config.yaml
encoder_arch: "efficientnet"
model: "contrastive audio-text model"
dataset: "struck, bounced, scraped and rolled objects made by modal synthesis"
train_examples: 78125
gain_aug_db: 10
n_mels: 64
hop_length: 160
input: "log_mel"
spec_augment: true
win_length: 400
tokenizer: "word"
vocab_size: 50
loss: "sigmoid"
embed_dim: 256
encoder_norm: "groupnorm"
encoder_activation: "silu"
encoder_weight_standardization: true
encoder_channel_attention: "se"
encoder_depths: [2, 5, 2]
encoder_kernel_size: 5
encoder_stem: "deep"
encoder_expansion: 4
encoder_widths: [32, 56, 96]
text_encoder_causal: false
text_encoder_width: 256
text_encoder_layers: 8
text_encoder_norm: "layernorm"
text_encoder_norm_position: "pre"
text_encoder_activation: "gelu"
text_encoder_mlp_ratio: 2
text_encoder_head_dim: 64
text_encoder_fused_qkv: true
text_encoder_bias: "none"
text_encoder_qk_norm: false
text_encoder_parallel_block: false
text_encoder_inner_norm: false
text_encoder_drop_path: 0.1
text_encoder_positions: "sincos"
init: "torch_default"
residual_init: "none"
optimizer: "adamw"
learning_rate: 0.002
beta1: 0.9
beta2: 0.98
eps: 1e-06
max_grad_norm: 3.0
max_steps: 7500
batch_size: 512
epochs: 49.2
lr_schedule: "cosine"
final_lr_fraction: 0
warmup_steps: 370
weight_decay: 0.3
Rows from block 4 of the audio encoder of a small contrastive audio-text model, named by matrix and row number. Rows with one number belong to one channel. Each number is 128 + 32 x the weight over its row's rms, rounded and kept within 0 to 255. All counts start at 0.
After each channel's rows are labels from the 100 clips, of 14848, where the channel reaches its highest value: "top examples" is what is common among them; "band" is the frequency band that holds the peak. Only what is clearly more common there than usual is listed. The data: struck, bounced, scraped and rolled objects made by modal synthesis. In brackets: how many of the 100, against the usual share in percent.
# convs0: expand pointwise conv (encoder.blocks.4.convs.0.weight, 224x56x1x1, standardized in use), inputs 0-55
# convs1: depthwise 5x5 conv (encoder.blocks.4.convs.1.weight, 224x1x5x5), a 5x5 kernel
# convs2: project pointwise conv (encoder.blocks.4.convs.2.weight, 56x224x1x1, standardized in use, transposed), outputs 0-55

convs0.184 [149 133 143 115 122 138 115 134 103 110  98 150  51  99 118 118 146 124 117 102 139 131 124 136 112 156 106 107 102 148 197 133 150 134 178 151  84 128 136 110  34 115 118 151 103 132 120 122 155 138 124 119 145 199 110 250]
convs1.184 [145 157 100  99 121 195 178 104  82 116  62  92  96 139 160 135 152 132 119 137 118 165 107 104  83]
convs2.184 [ 97 142  87  85 134 109  82 127 117 145 175 133 157  89 124 145 129 118 162 113 102 142 179 156 151 237 155 137 154 155 165  96 107 162  75 105 140 140 111 127 114 107 142  72 121 157 131 114 129 165 175  52  91 143 102 128]
top examples: striker: soft (100 vs 49.5); one hit (87 vs 20.1)
band: 250 to 500 Hz (93 vs 12.5)

convs0.56 [136 135  87  89 155 144 103 177 133 100 153  89 129 100 138  99 146 118 153  97 122 109 161 124 124 104 142 102 176 155  90 178  84 125 201 145 136 112 168 167 104 109 150 150  62 124 216 148  79 157  88 134  85 150 144 105]
convs1.56 [103 152 141 146 152 116 127 138 145 134  91 140 138 107  82  94 107  81 105  98  84  82  73  67  79]
convs2.56 [ 96 131 139  70 145 148 131 132 123 136 114 163 196 138 120 104 186 133 181 103 129 153 159 100 114 171  65 112 120 167  43 147 147 166 144 124 166  93  99 100 168  83 126  94 126 133 121 114  46 141 133 139 113  94 135 151]
top examples: large (91 vs 33.5); text has "plate" (55 vs 25.3); white noise (33 vs 8.7)
band: 2000 to 4000 Hz (80 vs 25)

convs0.89 [119 188 109 162 103 102 155 181 114 108 197 114 197  92 161 129 187 158 131 129  65 190 127 107 144 129 113 129 149  76  78 173 112 113 129 124 110 113 142 127 105 115 106 107  52 136 187 119 140 129 134 138 102 139 120 107]
convs1.89 [114 175 144 126 154  99  89  53  67 142 103 176 188 147 146 127 145 150 133 126 135 171 115 148 134]
convs2.89 [167 137 107 117 155 119 133 145 127 123 161  82 130 115 118  90  91 125 138 120 102 157 153 169 151  72  77 109 175 150 105 150 169 181 122 122 111  51 101 118 162  50 194  84 115 152 135 159 172 134 179  92 145 125 124 109]
top examples: large (94 vs 33.5); one hit (82 vs 20.1)
band: 500 to 1000 Hz (72 vs 12.5)

convs0.217 [ 99 116 125 146 139 139 146 106 191 130 128 159  91 136 155 135 133 139 145  89 108 233  85 144  76  66  86  68 120 141 129  92 114 147 143 165 161 123  98 184 105 200 128 147 120 160  94 132 129 135 104 107 113 139 116 169]
convs1.217 [157 126  89  84 110 103 106  83 127 185 180 121 121 161 187 156  69  85 133 140 153 113 126 129 126]
convs2.217 [134  73 112 156  99 114 147 111 121 152 110 191  55 103 154 114 127  91 148 111 102 144 153 153 102 187 189 132 109 143 153 114 148 164 204 135  63 107 138 121 136 130 110 116 168  73  89 172 150  86 124 110  88 123 111 153]
top examples: striker: soft (95 vs 49.5); one hit (65 vs 20.1)
band: 2000 to 4000 Hz (64 vs 25)

convs0.31 [ 87 181 146 105 136 168  70 167  94 160 148 138 142  98 107 151 123  76 169  96 107  98 156  84 116  92 139 171 147 154 151 163 142  78 132 137 102 133  84 105 138 118  85 112 163  77 178 159 148  82 141 132 162 166  67 106]
convs1.31 [175 164 174 142 154 113 120  91 102 106  98  89 102  79  85 103 123 112 121  92 141 172 190 153 142]
convs2.31 [ 94 108 156  47  56  79 123 109 114 125 115 137  94 148 164 157 159 145 153 178  95 154 114 198 125 153  95 146  83  78 103 172 121 142  98 155 118  76  94 118 120 179  92 167 119 165 153 124 121 125 118 154 156 152 117 138]
top examples: large (83 vs 33.5); one hit (64 vs 20.1)
band: 1000 to 2000 Hz (85 vs 12.5)

convs0.82 [165 109 103 158 111 137 124  81 156 151 143 134 131 166  95  84 115 110 104  73 143  96 175 160  73  91 140  83 149 102 147 128  85 145  83 152 115 198 158 100 112 123 121 141 215 142 147 144 137 196  90 107 144 132 100 159]
convs1.82 [135 172 145 163 104  74  89  73 151  94 120 164 161 160 108 172 168 166 125 135 141 108  93 115  89]
convs2.82 [112 178  74  79 136  66 175 134 104 107 176 160  79  86  66  84 147 127 117 121 138 105 129 110  94 121 118 122 103 132 178 202 111  84 138 130 153 140 117 140 169 157 169 112 125  99 138 152 128 116 118 127  79 185 131 174]
top examples: mains hum (63 vs 8.5)
band: 250 to 500 Hz (69 vs 12.5)

convs0.104 [165 121 148 175 144 123 182 155  72 119 106 107 113  92 128 105  98 130 143 156 138  89 126 116 182 156 124 117 104 113 115 143  79 130 156  91  90  90  90 139 126 158 102 135 142 112  76 182 198 136 103  31 137 128 174 103]
convs1.104 [ 82 142 121  61 135 119 177 147 125 169 161 168 145 157 170 150 163 128 172 152 158 150 142 181 132]
convs2.104 [119 110 107 122 161 159 100 103 131 170 156 154 122 124 167  93 110 115 100  92 106 191 100 153 130  65  90 144  76  41 113 159 117 140 117 138 210 107 144 151 109  72 143 110 140 125 113 183 136 158 137 108 149 133  72 105]
top examples: rubber-like damping (100 vs 17); bouncing (99 vs 20.1)
band: 250 to 500 Hz (93 vs 12.5)

convs0.88 [113 128 110 128 154 118 187  61  99 117 142 143 161 176 135 126 163 128 121  70  97 140  88 160 168  82  68 101 172  90 109 116 120 120 175 120 105 120 152  96 131 186  93 124 175 121 182 179 124 168 142 131 126 125  76 164]
convs1.88 [101 140 159 153 106 150 116 117 170  81 185 112  86 176  87 158  89  92 145 100 169 115 123 143  87]
convs2.88 [141 109  54 144 111 142 176 147 130 112 114  93 114 139 139 121 114 184 131 176 186 121 160 110 129 127 128 158 105 124  95 172  66 119 142 165 156  89 110 102 132  89 137 131 119  88 103 143 219  75 144 145 154 132  56 139]
top examples: rubber-like damping (66 vs 17); one hit (49 vs 20.1)
band: 250 to 500 Hz (76 vs 12.5)

convs0.98 [ 93 127 136 124 106  83 155  88 133 142 116 163 127 163 109 136 147 150 139  81  63 113 131 117  95 110 206 112 126 176 154 152 151 119 110 109 111 157 168 117 171 125 152 137 146 142  77  88 141 125 195 124 104 229 138  84]
convs1.98 [111 126 107 107 119 101 135 153 123 113 105 152 156 140 133  72 126 115 119 112  83  66  51  65  94]
convs2.98 [150 192  95 162 187 156 175 151 169  73 133  77 125 100  95 144 117  95 109 126 143 156 122  88 142  85 155  86 119 116 122 123 138 120 174 133 154 118 139 196 119  82 115 193 154 127  75  88 167  93 106 153 136 118  99  99]
top examples: striker: soft (99 vs 49.5); small (67 vs 33.3); white noise (28 vs 8.7)
band: 250 to 500 Hz (95 vs 12.5)

convs0.101 [117 118 179 100  95 101 135  81 170 137 112 143 239  98 153 156 177 108 125 118 115 115 112 142 121 140 188 109  89 129 148 112  85  78  59  97  97 136 107 136  94 116 131 180 146 162 127 128 131 145 124 140 142 164 101  73]
convs1.101 [101 169 101 137 133 128 163  75 140 118 131 166  72 163  91 121 157  76 143  79 111 146  95 170  94]
convs2.101 [139 105 118 158 170  84 185 110 159 131 163 120 104 185 106 125 105 145 157 100 113  74 102 148 197 110 112 166 122 163 194 134 103  74 102 119 112 131 123 104 152 110  66 136 111 176 162  85 140 169  88 121 143  91 111 172]
top examples: reverberation (99 vs 24.7); text has "room" (99 vs 24.7); text has "reverberant" (99 vs 24.7); bouncing (75 vs 20.1)
band: 500 to 1000 Hz (70 vs 12.5)

convs0.80 [ 55 188  90 118 178 131 143 104 161  90 109 116 106  73 118 140 124 126 112 173 151 152 147 202 102 129 173 118 165 126 161 147 107 153  81 152 145 177 111 119 150 118 167 145  60  59 146 117  83 128 138 145 132 118 114 140]
convs1.80 [ 76 114 119 130 138  90 136 135 154 131  42 110 150 155 150 115 138 149 140 107 152 167 147  89  53]
convs2.80 [162 143  66  98  81 138 146 124 109 112 205 134  63 110 147  84 130 124 149 149 129 130 162 147 116 151 107 119 185 155 125 170 141 126 150 136 129  84 112  60 168 174  86  94 189  90 126 107 132 159 105  97  93 173 127 141]
top examples: glass-like damping (46 vs 16.8)
band: 500 to 1000 Hz (45 vs 12.5)

convs0.74 [ 79  93 134 107 195 117  99 160 151 125 127 170  72  86 145 121 187 112 178 103  83 171 148 172 146 206 149 172 109 108 133  82  96 132 139 154 160 104 136 113 162 127 100 149 108 110  84 145 120  72 106 148  96 130 123 107]
convs1.74 [122 144  90  98 113  95 142 107 141 146 117 133 110 142 136  66 133 160 139 123 117 213 213 129 119]
convs2.74 [151 140  88 119 158 167 160 110 133 102 142 118 156 163 140 142 100 202  96 126 176  71  93 106  87 116 133 178 118 169 123 129  68 120  72  83 111 100 132 154  87 167 132 120 143 160 200 166 153 114 132 127  61 133 123 137]
top examples: muffled (low-pass) (56 vs 11.9); one hit (42 vs 20.1)
band: 2000 to 4000 Hz (87 vs 25)

convs0.93 [133 149 185 120 127 156  63 161  98 133 145 137 107 113 161  86 162 151 178 106 112 136 136 181 103 149  98 100 125 176 141 132 185 106  91 159 142 127 112 139  97  62 120 188  93  45 114  85 143 122 115 174 122 141 102 145]
convs1.93 [176 139  86  78 110 185 154 195 159  99 130 100 114 120 142 168 176 118 143 153 118 128 152  90 137]
convs2.93 [211  98 126 122 139  71 138 170 127 164 139 119 146 132 117 107 111  81 172  74 156  72 168 145 132  96 118  87 138 155 124 120  83 194  94 151 175 154  92 135 128 119 159 105  69 130 145 132  98 171 140  99 174 146 158 107]
top examples: large (76 vs 33.5); membrane (67 vs 12.7); one hit (55 vs 20.1)
band: 500 to 1000 Hz (77 vs 12.5)

convs0.147 [137 117 130  92 148 125 107 111 110 150 119  91 102 174 135 133 119 174  84 120 110 140 141 141 161 130 140 152  77 157 184 151 160 162 148  96  88  94 115  64  31 122 140 149 145 131  61  78 180 140 149 121 142 168  81 150]
convs1.147 [148 119  81  66 129 123  97 123 153 168 107 126 150 164 160 101 110 184 149 130  61 121 181 124 105]
convs2.147 [142 145 153 128 114 118 202 153 157 103 122 144  80  92 104 100 120 141 182 102 175 153  93 104 123 107 178  84 113  83 100 192 143 113 144 192 113 156 166  82 185  98 121 115  83 125  72 100 145  81 130 142 146 130 124 126]
top examples: striker: soft (75 vs 49.5); one hit (67 vs 20.1)
band: 250 to 500 Hz (87 vs 12.5)

convs0.23 [155 182 109 202 139 128 158 119  89 169 138 179 119 111 146 112  98 121 107 119 117 162 128 126 125 109 131 129  97 138 158 108 127 135 165 138 172 112  68 124 101  99 101 123 140 102  55 142  79 161 165 157 145 236 126 104]
convs1.23 [ 54  92 116 112 107 115 150 174 138 122 118 113 153 154 117  85 104 135 118  87  62 110 103  96  75]
convs2.23 [ 78 171  49 103 133 152 105 136 155  97 145 119 125 194 125 113 122  62 159 105 178 104  75 103 151 115 128 103 172 149 119 110 183 138 135 122 187  99 147 183 161 147 141 173 118  85 127 149 125 125  96  88 111 157  99 111]
top examples: one hit (85 vs 20.1); membrane (75 vs 12.7)
band: 250 to 500 Hz (76 vs 12.5)

convs0.19 [110 136 103 111 157  72 161 146 125 151 112 156 138 125 120 103 125 163 161 125 108  48 124  81 140 108 150 191 147 196 146 148  75 153 104  87 206 117  94 162 138  82 128 121 112 111 152 136 152 127 124 115 130 164 128  47]
convs1.19 [ 62  64  87 120 152 100  93 143 140 162 162 144 145 146 149 182 153 147 166 181 132 136 120 130 145]
convs2.19 [117  68 177  98 103 107 110  89 116 114 128 177 136 155 149  87 119 134 123 170 169 166  93 142 115 114 111  88 180 120 145  96 103 196 115 186 172 106 129 120 102 148 125 152  60 146  94 128  86 159 153 108 132 193  84 111]
top examples: rubber-like damping (55 vs 17); membrane (51 vs 12.7)
band: 250 to 500 Hz (50 vs 12.5)

convs0.28 [169 204  77  85 131 119 126 163 129 156 153  65 127 122 111 117 133 143  93 125 144 150  79  96 131 130 188 119 121  99 166 172  79 129 154 121 130  75 140 119 121  97 101 143  97 114 112  83 120 215 128 141 115 180 159  92]
convs1.28 [158 161 172 149 164 101  58  81  64 126  81  92 128 115 153 148 146 153 151 147 115 139 161 122 131]
convs2.28 [168 101 151 167 160 132 126 157 117 172 169  97 121  81 172 119 120 169  67 135  60 159 129 129 125 138 158 113 134 157 137 201 145  65 113 116 135 133  65 102 167 143 110 128 115 159 165 123 120 130  99 150 178 110  69  85]
top examples: large (89 vs 33.5); square plate (77 vs 12.5)
band: 1000 to 2000 Hz (96 vs 12.5)

convs0.86 [106 101 102 186 115 123 102 100 139 117 124 157 165 184 162 131 138 121 168  92 103 160 125 104 105  94  81 121 134   4 160 112 105 149 187 139 136  95 122 155 130 120  83 122  79  97 102 164 113 116 159 135 134 171 147 141]
convs1.86 [137  70 132 117 120 121  70 137 123 142 104  53 149 137 171  74  72 146 150 161  88 119 129 132 123]
convs2.86 [129 127  78 140 166 166 133 132  95 112 159 141 135 190 150  94  96 133 110  98 104  86 133 131 152 180 133 193 153 137 119  51 128 132 125 125  95  91 126 169 141 174  93 165  95 153 137 162 185  82  83  92  77 116 156 151]
top examples: striker: soft (81 vs 49.5); membrane (68 vs 12.7); steel-like damping (46 vs 16.2)
band: 250 to 500 Hz (51 vs 12.5); 0 to 250 Hz (38 vs 12.5)

convs0.115 [136 135 122 119  88 155 111  94 107 102 183 228 159 126 117 144 100 150 141 165 125  98  91  48 133 152  95 128 108 121 151 112 128 120  98 156 178 122 149 117 165 160 153 111 132 149 150  79 132 153 184 121  84  52 152 124]
convs1.115 [102  91  78  55 128 126 138 134  91 134 155 148 135 134 177  95 114 126 108 182 100 104  82  92 163]
convs2.115 [126 148 153 166 174 118 162  92  92  41 134 135 139 218 154 136 166 118 118 148 144 105 107 106 122 190  87 124 127 132 158 128 142 116 111 133 125 111  88 134 148  55 186 165  71  85 143 142 149 145 158 102  96 143 118 120]
top examples: striker: soft (80 vs 49.5); pink noise (57 vs 8.5); white noise (34 vs 8.7)
band: 1000 to 2000 Hz (40 vs 12.5); 500 to 1000 Hz (30 vs 12.5)

convs0.153 [123 101 153  98 206 145  73  46 154  96 144 130 177 144 151 115 149 103  96 121 144 135 126 132 149 140 169  96 203 153 128 141 135 103 123 104 140 190 163 133 110  92 106 120  78 158 109  94 149  83 127 123 108  93 111  70]
convs1.153 [137 105 154 111 134 120 125 168  80 148 122 107 166  49 140 137 138 166  67 157 128 113 147  62 142]
convs2.153 [161 131 144 141  94 107 105 135 143 115 120 108  92 147 120 133 173 157 138 124 137 162 177 134 153 125  43 125  83 207 222 183 132  82  90 118 120 105 104 167 128  91 134 135 119 131 119  74 109 132  89 105 109 110 165 158]
top examples: repeated hits (77 vs 19.7); clipping (43 vs 7.9); text has "clipped" (43 vs 7.9)
band: 2000 to 4000 Hz (51 vs 25)

convs0.193 [148 168 113  55 155 155  73 171 113 110 128 124 167 146 132  46 187 116 156 116 204 127 142 138 133 150 113 125 124 125  73 153 120 183 117 143  96  91 121 140  83 107 150 128 105 138 169  87 101 115  95 124 136 138 142 191]
convs1.193 [126 134 122 124 131 150 153 157 141 132 161 157 145 142 134  75  42  69  73  76 143 152 144 148 135]
convs2.193 [ 80 109 214 154 120 143 144 152 129 135 132 137 144 140 115 177 119 121 147  93 145 114  79 104 118 107  99  67 120 161  73 111 138  99 113  67 152 147 141 162 130  81 199 215 121 161 131 118 102 155  93 136 106 161 140 135]
top examples: one hit (59 vs 20.1)
band: 1000 to 2000 Hz (30 vs 12.5)

convs0.120 [114 171 134 217 132 164 126 159 109 116 167  97 121 155 127 164 118 151 144  90  95 100 117 178  85 132 168 185  91 165 130 107 143 129  75 102 158 139  76 113 148 110 121 169  74 111  98 135 135  78 191 125  91 135 107 105]
convs1.120 [ 94 110 137 124  85  97 132 122 138  96 140 140 160 118 119  66  84  94  97  87  64  99 100  89  86]
convs2.120 [111 139 178  85 122 145  93 120 142  98 110  71  99 163 151 142 181  70 141 125 108 130 120 102 160 106 134 117 143 170 170  70 201 138 148  99 148  55 133 145 139 136 136 128 134  86  87  79 153 135 103 132 154 184 148  77]
top examples: clipping (53 vs 7.9); text has "clipped" (53 vs 7.9); string (34 vs 12.2); white noise (27 vs 8.7)
band: 1000 to 2000 Hz (35 vs 12.5); 500 to 1000 Hz (33 vs 12.5)

convs0.1 [103  78 102 130 107 141 146  98  91 132 120 138 149 119 143 125 201  87 111 142 123 170  78 167 137 155 113  93 128  77 166 157  96 160 139 130 146 152 129  77  78 210 148 130 193 180  97 162 116  93  91 125 112 113 119 164]
convs1.1 [107  64 122 121 109 130 112 155 154 107 122  95 172 155  99  78  81 134 145 115  76  63 130 158 155]
convs2.1 [136 163 171 116 141 117 136 129 108 158  83 172 124  98 134  94  95 140  96 144 209 153 175 137 120  98 165 158 154 128 152 138 170 113 150 119 110 135 145  57 111  86 132 119  42 107 181  99 130  66 114 116 140 120 148 184]
top examples: scraping (93 vs 20.1); membrane (65 vs 12.7); reverberation (52 vs 24.7); text has "reverberant" (52 vs 24.7)
band: 250 to 500 Hz (57 vs 12.5)

convs0.90 [110  97 153  92 133 126 119 116 147 115 153 100 112 167 164 146 186 112 176 125  77 151 159 176 142 187 148 145  86 190 151 102 181 110 127 116  82 121  46  76 105 100 134 127 142 116  68  85 148 113 160 129 124 132 130  90]
convs1.90 [101 145 135 114 150  81 163 116 106 138  76 162 141 120 140  62 164 135 119 147  38 156 124 113 141]
convs2.90 [133 144 129 149 157 149 129 154 138 123 109 143  59 167 147 126 153 154 127  96 199 133 145 142 125  87 124 166 135 153 118 119  70 141 121  95 129  90  73 107  77 130 135 127  78 110 174 142 199 115 163 118 153  60  51 128]
top examples: reverberation (78 vs 24.7); text has "room" (78 vs 24.7); text has "reverberant" (78 vs 24.7); bouncing (72 vs 20.1)
band: 500 to 1000 Hz (46 vs 12.5); 1000 to 2000 Hz (41 vs 12.5)

convs0.6 [108  80 205 169  73 112 128 138 200 125  98  66 113 115 156 164 143 132 108 134 137 164  91 177 126 140 106 136 176  71 111  76 122 104  89 105  94 164 145 131 155 125 101 119 146 169 160 109 113 160 162  79 129 155 126 144]
convs1.6 [ 85 110  91  87  95  91  99 104  98  82 122 108 116 119 114 186 162 170 160 154  90  91  96 110 102]
convs2.6 [174 129 127  70  75 108 172  95 139  86 110  96 204 149 151 112 155 156 122 141 167  91 103 168 135 148  83 124 167 140 171  89 166 152 107 122 114  97 117 105  70 137 123 128  82  62 128 150 138 155 143 132 137  85 120 185]
top examples: string (89 vs 12.2); medium (61 vs 33.3)
band: 1000 to 2000 Hz (47 vs 12.5)

convs0.213 [132 158 146 156 197  93  94 148 174 156  92 136  90 128 142 102 105  98 126 116 136 127 198 147  94 120 182 145 186 119 103  83  94 154 141  97 155 148 151 114 119  88 145 110  25  92 134 106  99 111 156 135 115 171 124 144]
convs1.213 [123 153 176 156 124 136 156 159 140 110 121 141 138  91  52  87 100  63 105 157 122  98  79 125 154]
convs2.213 [164 165 138 147  78 106 148 153 113 125 105  93 142 112  49 108 152 115  92  75 125 180 183  70 126 140 127 136 114 164 163 106 150 138 193 111 100 158 124 118 145 167 115 138 128 133  42  96 105 148 172 120  94 157 150 151]
top examples: ceramic-like damping (78 vs 16.2); size: large (70 vs 33.5); membrane (66 vs 12.7)
band: 2000 to 4000 Hz (72 vs 25)

convs0.53 [185  93 149 139  76 163 188 124 142 136 136 147 186 118  85  92  81 120 121 117 115 106 107 126  82 113 109 128 135 169 101 147 116  38 107 178 137 142 129 186 177 118 115 134 112  90 141 124 100 187 149 172 167 132 153 138]
convs1.53 [155 161 145 146 145 140 142 143 141 148 108 129 131 140 110  79 100 113 105  93  36  69 104  90  87]
convs2.53 [138 120 126 134 131 119 119 110 183 160  80 145 198 160 160 109 119 147 147  80 157 163  72  55 123 116  98  96 118 140 123 128 121 157 111  71  99 145 190 158 109 158 138 121 141 182  80 126 104 112 131 197 123 120 105  69]
top examples: striker: soft (100 vs 49.5); bouncing (43 vs 20.1); one hit (43 vs 20.1)
band: 500 to 1000 Hz (61 vs 12.5); 1000 to 2000 Hz (39 vs 12.5)

convs0.12 [ 64 146 109 114 183 136 117 127 132 141 122 176 173 111 131  74  94 176 146  99 107  98 148 234 128  94 111 145 141 113 131 137  89 142 156 141 117 146 102  86 112 143  88 130 137  73 119 164  85 190 131 179 125 139 155 111]
convs1.12 [ 95 138 146 137 132 139 149 106 135 183 166 144  65 102 149 141 104 124 139 168 124 100 131 149 225]
convs2.12 [144  81 133 105 152 151 156  99 152 132  90 130  65 125 189 111  76  70  90 108 121 146 145  95 123  96 180 171 167 113 164 152 169 120  73 144 101 142 151 133  91  93  97 112 118 162 168 155 169 108 134  89 151 110 147 192]
top examples: one hit (86 vs 20.1); rubber-like damping (57 vs 17)
band: 250 to 500 Hz (32 vs 12.5); 0 to 250 Hz (30 vs 12.5)

convs0.16 [120 121 142 166 106  94 124 195 155 123 105 102 103 152 162 110 184  98 163 149 117 101 162 181 122 152 156 130 130  99 131  93 113 131  72  96 104  82 158 147 114 117  56  75 171 157 106 130  88 142 109 142 170  99 136 205]
convs1.16 [167 122 156 142 132 102  85 137 132  82 146 106 106 139 110 125 103 121 105  78 195 179 188 160 161]
convs2.16 [138 175  68  87 133 194 164 164 106  76 120 153 143 110 107 163 140  96 133 104 114 148 175 131 135 100 102 105 206 150 109 137 119 126 160 202 112 104 132 117 100  71 195 101 138 142 155 125 137 103  90 112 156 128 152  89]
top examples: string (87 vs 12.2); one hit (60 vs 20.1)
band: 0 to 250 Hz (38 vs 12.5); 250 to 500 Hz (35 vs 12.5)

convs0.35 [ 96 131  87 124 112 157 110 151 106 135 128  89 178 128 112 159 124  94 141  56 116 116 130 151 138  97 167 235 160 137 223 169 139 100 108 133 127  84 101  81 132 122  98 132  88 120 121 182 128 133 136 123 138 162 119 108]
convs1.35 [ 82  78  68  90  93 176 184 180 139 110 112 117 100 124 112 159 133 135 107 105 154 166 149 126 119]
convs2.35 [ 98 172  70 188 132  98 135 175  86 100  97 120  64 119 149  90 161 119 145 157  88  94 146 100 126  95  87 141 129 139  93 127 111 113 169 146 122 122 137 187 124 118 132 140 143 145 128 145 179  68 149 142  99 141 224 121]
top examples: large (100 vs 33.5); one hit (72 vs 20.1)
band: 500 to 1000 Hz (100 vs 12.5)

convs0.176 [ 80 129  99 134 105 157  89 139 138 148  66 163 122  89 153 182 125 125 149 132 103  87 177 122 137  99 142 118  87  91 188 140 104 159 139 169 139 127  86  97  91 178  80 105 152 155  54 127 131  99 178 143 159 140 125 181]
convs1.176 [115 119 129 127 131 179 171 190 184 177 109 101 102  86 138 101 122  85  91  90 171 149 137 133 124]
convs2.176 [133 173 141 150 124 120 173  95 138 116 154  58 123  80 113  95 133 101 116  85 106 149  48 102  97 130 122 118 156 217  90 108 123 107 108 107 173 109 109 202 134 114 157 128 135 145 114 106 136 181 144 110 132 138 162 183]
top examples: large (86 vs 33.5); string (46 vs 12.2)
band: 500 to 1000 Hz (63 vs 12.5)

convs0.114 [129 168 120 113 119 139 142 101 195  75 166 163 148 187 146  76 109 120 158 104 171 135 149  98  91 136  72 156  60 110 137  73 135 102 124 147 112 124 151 102 153 135 124 141 162 125 162 123 123 132  85 182  82 128 110 205]
convs1.114 [111 123 116  62 128 116 120 153  96 140 114 131 153  95 154 114 121 165  62 158 111 116 153  39 142]
convs2.114 [112 111 100  95 148 130 168 109 116  98  91  93 115 178 177 177  83 102 145 153 144 133 172 151 131 170 118  58 144 108 149 109 148 145 155 116 202  66  91 114 146 115 128 132 124 103 168 183 134 119  87  57 118 146 160 106]
top examples: bouncing (49 vs 20.1); clamped rod (46 vs 12.3)
band: 500 to 1000 Hz (52 vs 12.5)

convs0.108 [163 137 135  76 162 102  40 116 174  93 135  98 152 174 122 141 164 132 151 130  92  83 190 110 134 143 104 144  86 108 102  60 139 110 135 121  83 145 181 165  99 128 139 150 112 117 138  91 171 131 100 159 143  96 123 187]
convs1.108 [156  98 114 154 123 158  66 131 166 105 145  47 152 157 119 132  73 145 153  86 106 114 158 143 105]
convs2.108 [160  84  91 120 185 112 134  81  74 149 151 152 110 155 173 122 163 139 111 163 126 115  77 124 136  90 154 172 171 129 154  97 134  96 169 155 125 127 146  94 124 100  72 159  87 150 129  89 144  97  44 123 173 106 171 117]
top examples: reverberation (97 vs 24.7); text has "room" (97 vs 24.7); text has "reverberant" (97 vs 24.7); repeated hits (70 vs 19.7)
band: 2000 to 4000 Hz (55 vs 25)

convs0.126 [134  67 134 114 133 129 127  98 170 159 141 162 198 146 130 148 198 115 154  78 155 149 105 118  94 152 139 106 131 111 102 126 133 141  81 101  60 160 126 150 121 150  86 126 130 199 133 138 141  88  52 112 101 157  72 113]
convs1.126 [135 112  59 151 134 144 121  57 153 141 171 166  85 120 131 149 177  71 106 144 124 142 100 141 102]
convs2.126 [112 134  67  81 140 116 138 103 139 135 107 149  93 139 144 103  84 126 103 197 142 118 116  72  96 140 188 137 162 142 183 197 135 131 143 160 164 157 130  87 136 153 101 140 152 162 118  64  78 134  82 141 150  84 155  93]
top examples: clipping (68 vs 7.9); text has "clipped" (68 vs 7.9); action: scraping (57 vs 20.1); mains hum (42 vs 8.5)
band: 500 to 1000 Hz (36 vs 12.5)

convs0.84 [152 153 166 130  84 118  93  87 110  86 175 103 156 187 140 119 110 100 159 160 139 174 124 156 125 112 168 108 119 132 177 129 147 139 102 133  85 115 114  45 115 135 110 163 157  82 133  84 106 175 153 142 104 210  99 101]
convs1.84 [149 134 117  94 105 124 167 176  80  77 156 130 141 134 128 126  84  77  81 134 170 166 141 135 187]
convs2.84 [176 132  91 123 109 182 166 140 156 174 136 120 118  93 140 130 125 108 179  96 131 145 171 150 174 107 156 129 115 154 113  51  86 131 159 142 141  74 132 112 175  73  84  65 102 103 124 151 130 141 114  59  95 154 163 124]
top examples: membrane (59 vs 12.7); one hit (56 vs 20.1)
band: 500 to 1000 Hz (65 vs 12.5)

convs0.175 [116 109 159 125  75 133  84 166 159 114  94 159 156 103  88 158 177 137 156 160 142  84 148 144 136 139  94  89 115  83 124 128  97 126 135 165 122 172 193 140  96 115 115 118 116 136 179  80 111  90 189 116  94 121 150 215]
convs1.175 [138 114  88  86  80  81 114 124 116 119 152 168 165 132 132  73  71 106 115  94 136  74  94 105 155]
convs2.175 [130 108 143 150 159  93 155  89 121 101 130 194 171 126  92  94 138 190 129 129 129 137 152 140 102 145 120 117 135 144 188 123 128 138 146  57  55 105 101 107 142  77 115  96 111 132 109 190 130 200 153 115 140 197 112 150]
top examples: scraping (62 vs 20.1)
band: 1000 to 2000 Hz (58 vs 12.5)